python train.py --dataset="small renderings of single solids in any pose" --image_size=32 --crop_scale_min=0.8 --horizontal_flip=false --tokenizer="word" --encoder_widths=[16, 32, 64] --decoder_parallel_block=false --decoder_positions="rope" --decoder_cross_attention_every=1 --optimizer="muon" --batch_size=384 --epochs=3.8 --warmup_steps=780 --adamw_weight_decay_other_params=0.05
Rows from block 2 of the text decoder, named by matrix and row number. Each number is 500 + 50 x the weight over its row's rms, rounded and kept within 0 to 999. All counts start at 0. Numbers have three digits each. After the name is the row's rms in percent of the matrix's.
# proj: attention output (decoder.blocks.2.attn.proj.weight, 192x192), inputs 96-191
proj.7 100:546523551571461478420485565414470531420506467497561563559474526529502445560486475565502512415493577515594591521543551464431488463493481561530465432577490399615501506561451558591506556495453453465423502554467477558594501517513479495512502498431450482532448561453451542473514538550529463612
proj.8 099:491512509492525472503483491437550549496449531464601510545602523571524482494447447598478534440461508566478547515516451565477530452505448498451467483451493553526454402519463590536440515526519581464454533456483483467438494506543391527390547513448475488545540531496412477523568538489522548546
proj.9 095:585510525550633551480561497538481487547519568502514463452454499447421474479498507449516445451465469471472396478534444464515490568549452521473579471496421481423545515496565450526552465546543490542522453478530538519597568519405379521528476531515493511545450534487429552425443509597442488538
proj.10 096:509568530538497472630547493451477532547499509535475412481582546435461445389451560586514430551465507443461540472472570467481475557478432468458520441517573543428526457438509550413510438515514483452500487426422434512536552576554490492530555489531422413432530515459571510529444538458498604475
proj.11 097:521493474505499476481578536508415519611412491466521525649562540484480452521501435632438467520487527532466533463393553475528480519463478541541543574504416484518527525444435420524509475502459446452477530510490535514477408521572361489547441428562433441476586543408446470534516493451438494482
proj.12 104:379386544557548453473536525475513383650596511490524534497493450438528543515482494585416528483572411404535430537484439478474464472487470524509516504613497525518480539429449434415585408519532576559526450451550498447444584547534540508532475411473440429498458566472509515523504591566494459487
proj.13 101:586461419548578532476509431465540583504534415501453503534459536397498583522494503551529520426512541569537527522475506567468542432530461551534436556497516423488428506464505473530400502515569347521392496582424556568462463461519455481564541487474465488479437518529467525491499472498489501603
proj.14 105:512474506498506496406516515569527478464447453442586498596486498436532495577617489553525534505634419517469482469427480563487500489501557491400411501540433463530581488418445532443421476597535568438450495474473560523478456492545509466443543369479466545464563553566557503448548601474550518566
proj.15 103:491507512453336440565483419465603512534386519475516533460556559508446533461502449525497581436513593440459438450398473505521618521586476527474447533550516474536513502445600469511410530488553508542528505574490501485455441405497572491455502490519571525451494541419484543463513404467533487521
proj.16 100:540559451450466500439530479495581632539639557485500555497538505451557572517502446484494501534543537381495473581488440510578469525534575470480473471380474492551570563509497549517439481413456499546470470510465529460464490533538480444471478457460502566451495523493456424445449459520535509529
proj.17 102:615515484483643561474539514613512436597543512531515484493498475549534480433502459462606533545390495551517521521428511572534447558464414501594561492494503454398470545471509480444500419472496456448500460498493451414514550554497475510527513667631502454515467441468540492527460525593478549475
proj.18 099:460438476426479488563507457536464504571515478457486477482502470551517495507546472521517511561526599465554454540517582603536482591506448497551544518523387446574433473557472451492557556487549524453540418428433497457583465376467480556449466478492538480567562586475464443454513480546399522468
proj.19 103:534609540555489530487496469465541459472417463540545540479460518547535500572416490552459535549491523499508415501489477576467553537594524566438447446499443479559476534497442419477462455588477502511472578345449487514415469504463486539483509437503436466512396517576434541599564444449468514515
proj.20 103:589426479596620493542512482433528468528493565484438506441489583505466572582519536461534603483501542529431537483460469525450484502416565534489422575540535427465508472563558531497523519538549476593542528515469531512438577458527522503518581441449535522480431603565480498424577568506473513529
proj.21 108:509560446531545494535485461476508634564528516480540538446476394464404528502479403491530478561515522531523500460506434565554490432467568401537560530535532568501479454518534526531472574524431445547468524485533609491438480479522540471478417419509440466425491498464421519493562462476551498472
proj.22 099:532551470488380501486501566548591508473431488463469465452552424593496499442559480429500573485488543515558592489463473565510624564520535582490504498481419500494514450498458481522492464503530494487484546501493501455479458501581501505532484527531528544383533563616419493528469458574430511426
proj.23 094:498440529478447518519532459544582443537523436400473418523429536496542501437521466505559565452583457445555496430527467452518494568462474566436595549542541489474440542512598452438411451432481404574438634490453523539483500457549428487444557485497449453425551546534483481443482523425496517445
proj.24 100:580499470574464471499452454463575479428517547514522476568435461556480458479443513490498513481499498480448459540579493473605505566537493509509438543591520469519562496535563453477429433513485516603591486447499405534492513433495583559546575563505536468468450454488488458583526501609529476509
proj.25 098:498516487441479532551511453530487520499510427427535381527522436605564517454615591440524446506422470481497466492519543459481458542448459487459561497512463440444496426528516480488531433479523439519511509499442447511439541514461429507592469612555433485453606587533460484538489557576512523458
proj.26 104:439520562515477485500565454517541401545469476458503449497460451538448542469491386487435518512509411488424450497563506554543444505508522549470545451569543547492524491461496477434493511484492481406561474629598588463513579444563560434513489440570460464513519471506603462536470424510496499540
proj.27 088:474526584556467533531457489576496490506401405482485448546483566549503515500499464452500586425522364447507486500511522490584488503445458511410422651512513486431427464471446477532442507445557470496401430464465530547462493516580533498535522464462641492554545535512515397529442528459465495471
proj.28 103:468480612529605414462423532512514453535541530424445485559547450531500447528455567482422419506421548474518503491494528393500439509441479476515441547490427467485408472513473460523636498488474490561527431464543464497492526506506557518530472532542477455530578483535559469556452546570501413433
proj.29 103:490461597511598520415464587482508469449500568476461477443529448481489496515494544508457454387428429476502508474444438483458440412555435390493532572432458439432522496544441477569523522466517561478496465471541485443491463549486478527548551466568455546524479607574522529593532542522418542469
proj.30 097:460510586561517496439506512536424496577557537519507472342489433439463443546520594533564490460543488487467549607513529548529457471533463486608388517475435557540513504486484466525543519487543513468523452415550484503504463566490505422435473405465510449542374454558473395517582458525504456571
proj.31 097:516498693584472485446462514487402528577633498508584468508525443487430487524510466515489513513481462516453444476519432486533477470445516436545472544555372468529571518527447529518517488514521540460493441438615542533506462441506561482400597489553464574479512592461527541471574515521534457566
proj.32 110:488467501498491499539517446476408486524509573569485493506586460583519443585463531473560472475568571418469535526454514512569465522510525612514539527530455510566481456570522568595560518473439505556551462443582407464525545525532438479592464452365477427437535410507451481487427549459400538433
proj.33 099:492511544541442526493452542545432463489569514516530518500546544553448445505498480502478494444401470507423489419516538552552396483459410464513417455558449574600499596476540506505525554416368464473555592454572455468533548501408497459546489490500534447444525415482552453506458416489635533515
proj.34 092:454606611498476542593458504437417556562515533419564548428505495619617503553497549514559484511520505501447521468551499445490617581563464639556523521463463529575512496453525484529490582490397456496531519533513490421559516492464478559613548418468468506511457510492451488451504432559387534544
proj.35 103:542591533506494495470487538457451482501464520462393457443480458467483490597503496502521495512476529479492509391592521472483511480447521569537579511443456496548454525546470549489502496549436467533418473523526541533581395543475395476499535555509526489458495498494467508442509411557484517479
proj.36 090:435501502526540494480523453584452517434503489509485462416520439484429422455482529435498546433584651473563528433492488495568624503473544506501381524419492584406411527531506456504391494463491506595550528512526454532531612540547505516562568444449509458482458546572526556467456451508503505510
proj.37 099:471532508465548482469533529501518450432450508481440492436444510453424567573546470536549505554485493592469454484444434599575532421585530429551528570495524547433543540488512513453571463505494487544528541534479524555483530507512544413532468500454530588501431590546460407467513493477541446483
proj.38 099:582538554574439544498406475463486651569430486504542533460506480510521489502453482470517534535498534498422455426453449509527571427483437449509455377473507507483486436534486518590513429457526480485525521545497487469574490582541427542530452469512495521547486431503475470462542489548587517543
proj.39 092:394469540565442439476478501515520454510498426494498457548472458413505531513503486526433474481508509368525538516419454424502489455501429442562517550565556477499513433454467450421506449457547513492557503502590547383401473497567508472455566525392604507524518446554532440403515549602528478508
proj.40 097:501503534465459528566475508568478463425441441483493532544487548549552492520534598480477464507421440444549400523589483483544535551485518447502501515404395597583504498539518492512403402507555451513477525513589427485518422501491525553540447557566520465544507436525545490537413507460524486540
proj.41 105:436503399447472453451517566463476586505414460446537570464485413448510491519491509488420495493484419498550544476462513503473482529512524465519409562505565495491408554448479575490462422537506538426382569463535523506572450454579497477507454460569452478428600463422404533607538410439602485637
proj.42 102:403482522532479463467400537501495590519533446458523503602452496507611470538506581532520553531517379556416520453474512466472500541465501526495622605461442455483410540539501521461543488479492490489467408497554469515521501462452529452479443530483407484459500520559552422476433551455462448536
proj.43 096:623451475492452629463464449529524594422442525459531501673458467546486479471514446437503453543583509512571490490561618504501605610546533383470553456563481555455409545501506474469443536480504546494506516517502354455501538539501494484509432480545462468430525538503416560494444472531525467398
proj.44 109:591478468440567466494521487558466482550566523498490490381478492583430506516575544396577503530489552532496414427538576476512454481433478480506521494510480470433525484518490493551517427437515454550555493485451519652538512531454511498496459539444492553528539517541533535473490540406464498436
proj.45 103:507560560576549447504471493515498504511508539473433456545481556578417504568463572477478525430374376431447583553590517473472532489444395525487527508481524485489484546529502403434518496467489509525501422546455445521579555523445503477613493531443498515507458397430492567476456517627420507542
proj.46 096:439482420465508428577554453511449471444445503515441518427423563516397514455531447537516540486501506485554491546463534654556551489472492432467511492480594490544474502507499453521432491498455487540478542572437516609564575456476497460498529513329495448527521428376469465426521558425543575402
proj.47 100:545500503533491475434555469601503551498532539536495552476498521427507497553511465479537503488495505487459447483465483506497490419464452424411560482445481556496516444496506461468418559501463504445511485480536493440456505511573586488551384465543494596475578536599470500491503397447493539497
proj.48 100:518491468428442518512510490612534585511590502485478671468512626556554439473511502410497492475499517479472513510447505596492493505496463423529473413502597517443518457552596509524446597566484513490460554516422428495556493531469470567527567477540549474502446500440425483484390438493553416520
proj.49 103:461479524493463605428507475488522558461519539513441482517495506513493432473556619385498444430472514438542529453516531508560518566580494441549510505523483563468530563450464461561457447482478567536434530572466495524444493546529556488454510508473562560494525565472513537517539469491532428472
proj.50 097:478522436456540504535522526467528502473499391554552453524470458491476460544480516545587475530521538464493484481561419478483552551556451582566489546458640600384431531477494533454477494408473462486603504580527480417561574495500502491533549542517511476534496510556552430500474486538494621478
proj.51 109:589487518506426509446523474597461517536501561586562439498559452511565499471459497534467469526483529458501550565550531528445531550536542492518571487530504507531535494534454405455564447539450524525408554355515374544476642518450492498451508545415575562443455567518546508435512552467468500530
proj.52 098:474526557470517530535499415444548410532546589528434528485554478495532436469495550578427596568512496530539480564433528377429456532422564446462584562545455406566438487445567528512510510490432427571485474436495536460505470484488563475396478430540483476497478592460550478547476458467558476446
proj.53 107:589424570596507522534435483480486475476460539516507580625466494476465492559514436529479522482473618575457552515547482436537539436469482493600413523456456549532543423596491595480528583580400494536535535513530517451448470537583551510439496454535435556464494544456511503492560511513592519578
proj.54 086:464471560432465556519435529488554518500431467424511556529478554507441487572485496579411518517510530460459502460494554470556621515511512509491547539450462469473453547513493512533476524601518492584539551414434542593492470535508509437520456425385453532494516521513552549423548528529535598474
proj.55 102:425454502502541522548550548518554504513543555532437447528586535459477425500479439457487568464456430493540562452619532436514354546510549486522571531514460499500558413450448419526452506523489490449531467441508623500516540480599608479531483545556423450451403499474475513545525503548447466594
proj.56 099:495460469420414439466462501459511543527487521533573523561542502508554479518525475570517531508533463478516550565400508467543465459492566563491494575545596612605505497496533509553480485512425434441509520481468535444526449465452488574527478558566474514487417538427510489505449506509549499489
proj.57 092:444500543465475600531506425557516493599502474434477471476488504513512542461615473446534518460528447493550511518514494541505449490552524498525498476470457481560427449516604502516408378420563528508563487543474477576494520464432647518604511529526515540453504506535529520552505492438534430554
proj.58 100:582519471423504492520530550571432453568506486449570431611545477595536531476564518464513515461538561491502534494462484499543503500493468556555493470498516454467455420448432384542496498472510528552505479559443425539432523502461532472553501502487536569503459586501550496482454534445519575468
proj.59 093:577525455510546532486512381598557448546477497553528541573490523511449538536515608509460435519455424515509498610518505524471492451507457487488517471454409492456484454476568435533465468442523465417510448459415496485556439494515471517490470578548527610451523486454457514495472443543513520505
proj.60 100:460517476456411480517551519480502455507502532458542501531594424460572520510467521558459483512542555525561445434553475491468514531500489476492522536523440432594425538461508518520545548430521409370428462385502529490515388555512515490524446443526421395395611434537522500515469529432609539449
proj.61 097:493453517458490494533523475582515489472470432458400508454463521503471531498476453503454440365543532421507467388535533343536503503454542369525538421475580472551490494552520452535470502497506486601511554588508471475400457468448621519487511524470460553425517487452501589490563551437559481590
proj.62 095:508507509529543494495473410463505536483507425492490415499547563511473449534405501454527524461522569480571522554573452501564508560512543523483488452500446512691540540539503424535543465487585435450535487481499464425555522537480466505519422510428634494516493552498487451528489604513493454552
proj.63 095:590413493596553510466525458412463411618568552420569425488504496499493524467512491478569468487529479469501444466558540449493520452474539458471458460459478436513509562525488423477563516492465460508512498525504537481538428417494575478511479557458544474487432470572408488485600518494411506555
proj.64 104:500500489395453507478462519491560481575554492459545521467543539595486563464455581569495485463589507462456532473506453543459462486455680452484483634516450434424440541501517612405517432450533603483561523461426375531476477476498465460511529467470392507559593524514446573501495518428553494502
proj.65 096:534451488463527561599482523554520555556501469531531511480498512479478452570531409453515421500477521505411633481573420465502497521492662442585589468520456568596376476524512475452427552459440419457497526436514504461494500536528463501508517432496464367503422423489589443496557512478530479498
proj.66 087:517537484526527539522609518496486430518564584505472534442537487378468486515467478524502555574489471533537550430548444515622405476414485486508507399548498580524473548531530615583483541513441410425546526534505583577531543568464495537542510388488406505575542478512520462435561544524393527533
proj.67 094:495616523526460572591404560471478451494549523601517580524456456486462539491511564468580524543470440518489394461472462516505485561546480512470398444384481403545500488535483629552519565475533480486468425599417470498476432528522582482476514541545371509521522493553461500552476462532526562599
proj.68 097:524593526569565453506430500483385529481545433452526442513482485465431469474363523477536523444481514455467564479551489487474579569485470460485503464526534400452487509551493429475510514452534472482515535561509463510557422522410585458477431556497575437434504465524476524455380525560551497475
proj.69 093:505522486469419495491545530545505496487561586455480536473493506520490469497515480375461563480525568480395434530461482462553404472474506454503525482510561569618484505474490578571453477422455462423497599543560455481491472484490441509446426526444501573473541458537562460508453555388543557553
proj.70 096:525492481461447526480428557463484491522566554493466505450537506510499569538503522474514514508432522578451496491425511482431483567501574486473476512473441530562493475454459426488492479433469502606594563512573536503456519501539508489559467562428466537514584389480427617592503517454541567448
proj.71 113:448429480555489537516522487440476478578558533477461525433484462523482491565530484438446528487489542500552462462441467541513445476410551445513584477450469508594494490440464519600495443451445497442542523523485456491481515435496448479496507498370524518541627511552420525502527510434555550532
proj.72 100:472481536489467532426482536566518477427509531478497472586511460577482478482566489554498547509446560394576589544557539508549485554518486621498649552495516502437472552487519469430578454463437437506432485452458454486477533490477499498489476526451520400490540569464457439597550411604569427520
proj.73 100:497549573548445552524545553590509501507580543538563526465476353385619527517447541510581381520530503533530560544465488372403464503439566476535566515473446502525517518427471413446489555502525579470502502465550565483444507401495428476460541511445492451491552496483539593486578479477490478455
proj.74 094:474541474457564458465495596434468502490533542453434488478520496405507500492469578494520513458521546418416472403446516498469443507507474523501442499546562505455522532463552579481587481467421497458517577529617566429489493544491585377538327540596447544433572476454474487512426462555520452480
proj.75 103:541564473501569462467528537489484491433532454566556515496537536511534491530533565516499479465482450505552454497525510507463485474464493596429466635403475500507449507460501531531435517484581508506543475486492554552543487488557504488565569421476447489474608490487509463533498595485390495483
proj.76 106:421463502505467406569498388482488501446439438462574496536478414470528407516552547553474432582539389520590443609447481616408536493524455500587475479559408506455560488483553442515492517558488539483463455538485460446497416520431471528547499568523473534432494497504440570440466428550546481570
proj.77 099:558448472579410515571540527583487533503503512450488445455481467509449526441490451378501548478501560476527443532508453462598549492415520465526527528540556492509436423533502471541515485540576531632581457440473489471546466533503504541542466569479539522523477411530465396433487537579572455445
proj.78 103:604548517543422472500556470612534501553531560527480451468518534478492486527616570509468482520470479582481385649520447441418490554519454406543479467527497475519381495518542510449461529429499428525496434471555561461538435521513528525439462479512487508558497500563578456486483578500480508484
proj.79 093:469600520511514553485495538448487446515471539558467456439509573419428500468539511533424460461492540472502450452501435546496385520471539488497412532438465512514407446519464599456512535531457482469551494507520575453482523580525494465420574470583468484467453457523567454479497534331490513568
proj.80 104:576507384484451451522399521411487546478470431516507486494334516467471524512542454509433529469495549439481542494510500486501543430498517482545500486508587655499484490493499542427558467582484483499524440480456448486474519520531523517389573495479594472491459545449553525520462482407541474491
proj.81 095:500511498578586576474554507376520436465514497542484442486512505516457507531455564622440406584452479530491520505503441554440448460499511509419426584505479479516429509565535554484472552417507488492541445422511478483472456545502565617505442584588508572477533513475473551510511494501486499501
proj.82 107:501469607488563549542562428495456437603486466479466517487443577490441484456458532475511427453413438502502418510516539460582510558519478427493514528522472495505470477490495424502550404509550449441585440482581465478471613533462496451441504571507545559497507566583543438565471591435479517491
proj.83 096:462461562427497439483580455507453588499455477438473448490572494546513392452535376444458494426452502552481513439557484572454506514583480444459595477554467476510526566513529445390460412517532667416512500400563419529499577517481477507515545448555430563441501509567662515463520483530469460502
proj.84 098:571380476514452469484448558536472550574500549571512545435547479518479475540418506513495475518502475576569443568520495424454527435413463581564494498562462468597539531555507443582553452457488495512525543494520438516626508435494485586518491522542535418567393499445527436493554504518473439568
proj.85 110:485496427444445568423527488446480485578466438475476585449577547458449601473385547505513448403522641461507459447469437543454495402554465452629493483532477515488456526444470477532526512536544520431432528500484542557447456511529444484503578419433462462495474448524422533495561472494544430616
proj.86 096:414504548470529486533447522418491503504489475488436497502536550470544516551465524504455489470541569380490462484500509455452510539552575431405494553495476433371486413497506505532578413484557426557414552494435527572538530528460489470451497586487555524563386481495468469389508460464580582494
proj.87 099:475549535562498475501548600596411544463541526515503590588503524527565453509422556578500479476447433542471470534469471486532513585486496502490436538444542474545503547447497565565439506458513455387513460537548549447458465514502421527484414565484565465560480504583471458491455506460558459536
proj.88 109:468430526604520535493443517498503402642508474559463559460387480474468501505487439489481453537520448471507489473452412601515425394469540454493491473471506449530460493567499492432528512458513481462489440553457552497528499539518441521573380522547465427532415436576497493501460444571491504505
proj.89 094:559479470529451449553431435506564434472533535462591558480464482569456512535526477519509536554496520473524562548567533476471539439479427476504524484495520512469512455554457527401408520550507524532466540525396424443549489506535478563525626501478491490415531539495580529440553476509389490487
proj.90 098:459477456542544451490529534500512488501511548514533536473422456446497474443373562514499486545579477440527452480519470530580614496448557438433442497657578520374479527409501600584477417481453523460474461503558447484494485545528508513458400461453546517574597551556478446535494577525534566460
proj.91 102:471502597579518515431497444542453474547508538552477389556618445517507385481487468427523510445496564534484586474553541449476491536480492465474592515562539546544525485530527452479482548476428435554546571436507501466526505524468456489554490437465465512383523496462538535431513459483548478399
proj.92 099:480526488491571438519541538567485580608475444530581498580509402491518560502447473546591511464526520498521551437435427418487543560554594495396515595481562515474547426476531459541394559588589443536528353479533523486417499463442508502558488609535486585500446577502509506488480429601433555456
proj.93 104:513481493496567461506504483455472544385558480471546472426406555371524403576376488457441531515552488412501502530436426501520562416503504469476503434550423531482511552576515554554528515502597548518533519561543524433407537518544466506489544535468576481526432536551446567466534503545498527440
proj.94 102:551528443342431507508529540559482559489467508496530584441573472544500493486495505516465495395507506580505511521480510412592500550489515475623539449474447560553499531468443465521508487433459540452410563483532499542455558513486420421425525455497469441466472501507464501534446600427449465414
proj.95 101:454479554489380546538447554480419524449512494566543463540452510543509516559522500550464571536467612406488458471454557455610478476508495486561483469398582478454512531552475566526476504468479507543581530616597619552522501534533542506489480507448560506535511458439502559488506520473521531492
proj.96 103:479498554441570392459520490545514596546553552416504528509520471387609545491548534380523568504573449410494446612482504453470470486560494421584501492437480449373430528470522523493419436553456542550477511481502509400553489501518612498531548454467466507534421580519506539471539518470490478455
proj.97 093:391539446443583615493492526477509507579508516409499567569530530463501526500488527528493516432610536510467447521542561556601620567406578497562531482387479538502506462496483417479466457500537483523561563499524515493500596528537635460520438451514503551548520439565400466399483536526524441477
proj.98 101:462475543398459547470508464549560491450479423537510560563490448548421564538570554585453476521519399568525510505415447619438578499458527581565451531467437466587448571534482515428507533507522495526498446524569565556464577459474490573476495471483504513511511459498646481502476507501436559519
proj.99 095:537547450525527567505490491448473511497561506551455497570519555553557452509533481489567528494475545444504567492517506508605453492347455497468495487495531559482503556457472481535463467503497518458532432486474412399513457417583521416427522508489538525539597502532501396537516537560545479465
proj.100 108:431548530481510483455554454486474567563505465457478512510475418517551361509479518521510521556571420412546492498512560389485406464449577488405482501473484469521524489428454472405368430521501461404398511473460465564562494520528492431449509512607485461389501420464573539595507513501465528517
proj.101 095:569556493592431492428574504431473545546465499536558431545493443595444557424563498598432507503483471532365453551514408453429528527482455564496389549519509531504509491450457552491473484530521530437569399505490480560481512531548495531437594500557513494523556491496517528485401493465511504507
proj.102 100:582420551555424556467526475403523464478510496472534493414504482526456540576464441544495445563509490583527530405527444540403517466479498480508576377473517469612501539507522590420559508554417521532524628506483426561463431499524516488449474546558430513487537542405498515583478554509575538475
proj.103 092:601527586600488463510492473452491533524442498515508505505491539461491461574427516480566526567467479493500520432468411533517451542554486496553464505486454499429536580417485516513476497552546495526552483472458489478530520507457475535384432559576522464523547618549584492534359476502479472505
proj.104 103:505500440421502456495474529534522569500437486479445497516481527505527534431500423493485581441514498554481584621470567521492574446543484556436543474390594425541477552454437468439511492546548553494430408628418521458581573475515569507460445526517459519536477584501509480527464580567493461506
proj.105 098:423552528427506504464427630523571422445515514427434532536492525472524508529511476496481487419531482565490428453572522515563534544484493456395557523495518512506472535579544485455521526490477496589516596581530546440586437432482567566498427478450526468593479413516508513534550417511530425428
proj.106 111:405519566582501524465508528535592417459384446549464400592534431386468502586569482464432423550466503519491501509465393505494536491448499507540522526536431529497521615507568559466505526557531508543536450467530490523516458466485509565564548491476457470516505479505520499459482478567508489503
proj.107 104:484453493430488527502492502477505556537512562483472545539490533571524552583541439567519589488495531503430545556545551548649533578489512430433596498517530565602456451549483394569457591443516558410490437482437540410494440457425562454510556393510486492546485416438487420464535595446537460511
proj.108 094:504429509490475550432511469490456534480495472498450498506514505544525512561490461449494505607489590471454535408378563519435502506591593515501570508496446397493428526464407489526441508509498423453454546468520483509443480519570598417515405497548461547510581538513493494479468375482417523558
proj.109 100:568562515574440590488472621447482579508547457586478524477437548570440528471409491527478419451503548555497486499489485477506560500472528509551462374507462553435468449555492518521531495453443477555455512540585524555496566601534528440578486575519573529522506434477519575503415439501504480459
proj.110 107:505485461484499460604492526465523467434459494458594521651380504498464453604485379453512508449518403464500518473532559427552492549480493449550541462511598431547554462472465507503461473495453474510417522558432439592525468506571502576443606488494536494482477449458519504532517514492530524511
proj.111 107:459556501522515583493484468549506426550554515419425556412415586570484551516421522357465507461555553406505506499453507566609664521612541415540545493535495484559367491538530397481533555503575535511492499590445490526442449476371529545563455512449536454500477536527549462413495537480428400551
proj.112 101:553558538461506508450464446524461534455455418492508583533427500485551476474636573471531464479499451471442401503517539475517466494512542559508454533416461486492511494557437566500465530554462592505446448561601551584501497538534525493468479380481478471574549507490446490458522558389491561577
proj.113 103:464458511498464515433468521515503550463505486504511478543467513505419499507540497497503538520431546553551495453438504559549483474416454526417547503477546489554486494529546465483498532516676481518412480522532492538425544431507431507373539580479560485547461518473523470526646498519372527496
proj.114 100:491495476464583482472544458609532506546506456405485545477532532531513504544517584499473545470512550466456497499489562466572572443499482536578446540635447583390466514500492468401580552414469560473558522551458537437521437508533465503511515406516424457491464512503571419477507500442498427553
proj.115 103:514438491634442548462488466430568550600495518521477543517475506501415467486551457504490557519510492495529503481514546523511377476442488479500428613484535484580429475503493512464481438485526460559477465443448473484390535454415531565382529490514566469565471500540527518623462613438490517557
proj.116 095:450565535634597569575460566462441372509491474585510539500462534458428396494524523563496493500489531491565474516523513591478390441465463487531505435503459520498429408492537454547539507500482511562493498495474539535460500462521455575500454555502416447474513508588361556512486496481567497474
proj.117 092:461497546574504517605478484471453534523526459516463522516472567528492511508496514453515529491507523460461492449496467627449480543426497520534500573606481460500400583518524558472451517563558534505477474481579515527573518467529537541535520517459527478536540468544467513489445550435452472487
proj.118 098:497519504428553394523626498547437557454516482470444479446537459508649431489429475465493464586419482453415405507488560411418461551523457439490520537468426426445484413411495476557515548488456601588530569466472467546541417460478523485513467553441477560470522530447526508510511490507550416408
proj.119 093:522556548495548495499383524510451464447483498470375432541550456522422478483535479579431457457461544545489447563382468551424494383563475605536484490472489472462497506545462464483506550534534529527470482487538504489531450520433447474520561549496478504563450575531508520489540471619440374435
proj.120 103:662449462542447477469536461518430479602496488477554514522482420547520528487428481517534495581445562463531515499495553498378590430479456532468597485430477424476435533499451529537496492451492439481462570515507471518473575548462475442633587531508498471507486554516485526545591491559537625446
proj.121 106:505520551487633416533431481484572492460529489453393488488491472444459513417509405495558579433487495504472489511458461607486545507546424450515504420418435376435590549574472535437446469453501463529495493480516552578512578511531443512533546471432592498457433471553549428485559469532463468509
proj.122 102:461500526599507451572534437503465477525471555543493544455496514519459454497446455454451504585468507456502551531469522476510552470526466465528508516513517512492457473518467477543505570432510446543544467508439494512522561614411563548484504516446583577536454525510576592522515490548474557450
proj.123 108:484434524534523513415479534481435420651537512467424536403432531486489547446425406422459428484469445482443428455487539559502498500533531471517532535490452463497513593459501594544536352454377580463591531514535437525428562560534415522525474499563497469528444465505425505454378454443470474446
proj.124 099:533528507547470544500432500571394481527544462474455549513421513435598498458571564494490421530521546359435513426528530484541559429458524483492539483513500473493438451520457526517484435467506458454376541635465418515529490508651409469574645509451460430483518486534416475372564466545432513523
proj.125 106:544563585454560426488541442479544481543394433396491515586486515412451486540523534496490568585422418565490478499469543541396481474588417522587464532551482454554545474425511493488503572572540576510558443488513475532487457461568609481528515492527431514537548495459526431487477549579522482449
proj.126 099:467587405508566486579586514538408576507520528448401548483436489521532518481507467451493445361610497479507529467582493552459465526540564590458460481411507531464543470456505503564483576459479460574544505491494532610518532560467469539543552514479537527377504490513456515452506509490428472433
proj.127 095:454627558572465488485360531468470499533511538528394526458523474494486436584404504379438464547470421518517452523444559469413448541479489491549463400466467537566516554571550522444505506493493526539529514473549492533553370542497450481427491503514459455494493433491474552560484540508461488546
proj.128 095:518350504647472457466420540489440491543543501570499533447428453523438448480489550468497361504469503490469529534480492502521499479410508456435473557528508489540483451521450441575522490492566530502421500439532452492537525505560434536476569531480553548445509541484434410429455493481579518501
proj.129 106:527553482453438479489423554490523472567470564533479473412501468502463459463505568431489534538450485525533474518480532452568575440470531414497544570498437514497543422555422576546547482472495457532529610515515494460486492558511536526431473470453590455463496488500543517501516493434535500460
proj.130 093:541540514471571490520530560551458466442489453517496499600538557381491528465460459567528521493449457450445576482431498421588478574554471515498496511450571450406511565504420502521437438538553451616484463450470600536484464531555556564544573531593496488536483508567475540564456527502538486562
proj.131 099:532560560585607421575467536473494563558528651587533530515573534469426476602419482503549511533479433507552526483418432516500464486477415502555590471542521404524502561471423533525499452534479447508541403490438542494535519510529519483459540464490462554475590583563503457524489568435474464427
proj.132 099:484506549422474468544555539482432449508467484554426419510504479485514528397506408527527497409487570561496558494496418594519529484549471519465580468485658539476481457484538545428427442550554456466551539544535468476521558504549577514468492398500423511463424503504464495409608519442533505570
proj.133 103:455584445413575518551591506467506485445468517455381457540337511485510552459569476493493617519486445443541418490472558489503465447536548510433503524512477557448439503421530566509495506561459550569567513478537534511483555428512520478422562505487525478518517441492461453523479528503512504528
proj.134 101:474538546612462461487459528495515474530468431485563482553493515443464454521491542535517442572604442501538386491397502490495558493530549542465514548523558424566505522486455490445494576508512516425545490461447501566497434403429567511555450451535461464557517501493482440477458486485548451436
proj.135 101:517450477554548486476544439460529527487508465619536478530599445455565476479495535493503512510483454521563531565558351546415396538540553444500421519498590480562458502469481548572568534464556474533493433433530469459418534480513481555527555573509574559528441457563490524530508484547534570538
proj.136 097:546548386489512514467441503499437528529498478514466433466569388565532445456478522511550499543462486491582478479527488555489513487513435567504547499430595496531523509524569446463483534446480477530565525480509411381526506553466484482678514595435429447559427392461588494549397481623504482482
proj.137 096:605461476614595402538444526485522499526425457414566496501489361467439471460486501535520487599531522463510468418629584476440483463415547489504547475517475453523455416512512423528506506553568548483517453460491431458481516321519507482475476515418524491512545469485450556499539577435486526518
proj.138 098:455434510488430433470518464466416508486477488461518508519497492500513411431514486623421443471532440541501495551426370574528537440454574498454548523592534522407543468569472598494531496482506417504464473546467480445474475521524407523626486530527435554495492494613441397407574551510453532524
proj.139 098:534532478399645484489536439536603505462562552447496491451438502519489491539565527487543474504452426522473559487545504449471499562524544516448601488534504518504528519523440497496430491540452464509516411414479492540523538510524440553448548467552499498375498521450589524446405508440466509585
proj.140 099:521468485580451510494549503514504478510515477547597498486559473526439481499542448468481551528418469538505562458560554456465435489472499471456494528537455459530465525465587452397556507480452487492488483480506481554428495476451515541496504510534432403422491407452568503494538461547534427588
proj.141 107:467512470474444511568496522575443490601496496422459505407449554489495441558648506418491595538507493540523473503441536498464538465446530513555518540495518509549481544474505480539439438492577507532464488546491499464542555463446467477463548423426511510510538556477528615475565466534450419440
proj.142 104:498439539520541475519549532502543530481498549536502466504541555447586569499490517395506575441453569517514520536514531482445449583509459513518549474552490471535586437474528460479408488527500425490434554464497596434513528504581555465464535508580474531455536513445543608470467427486427441486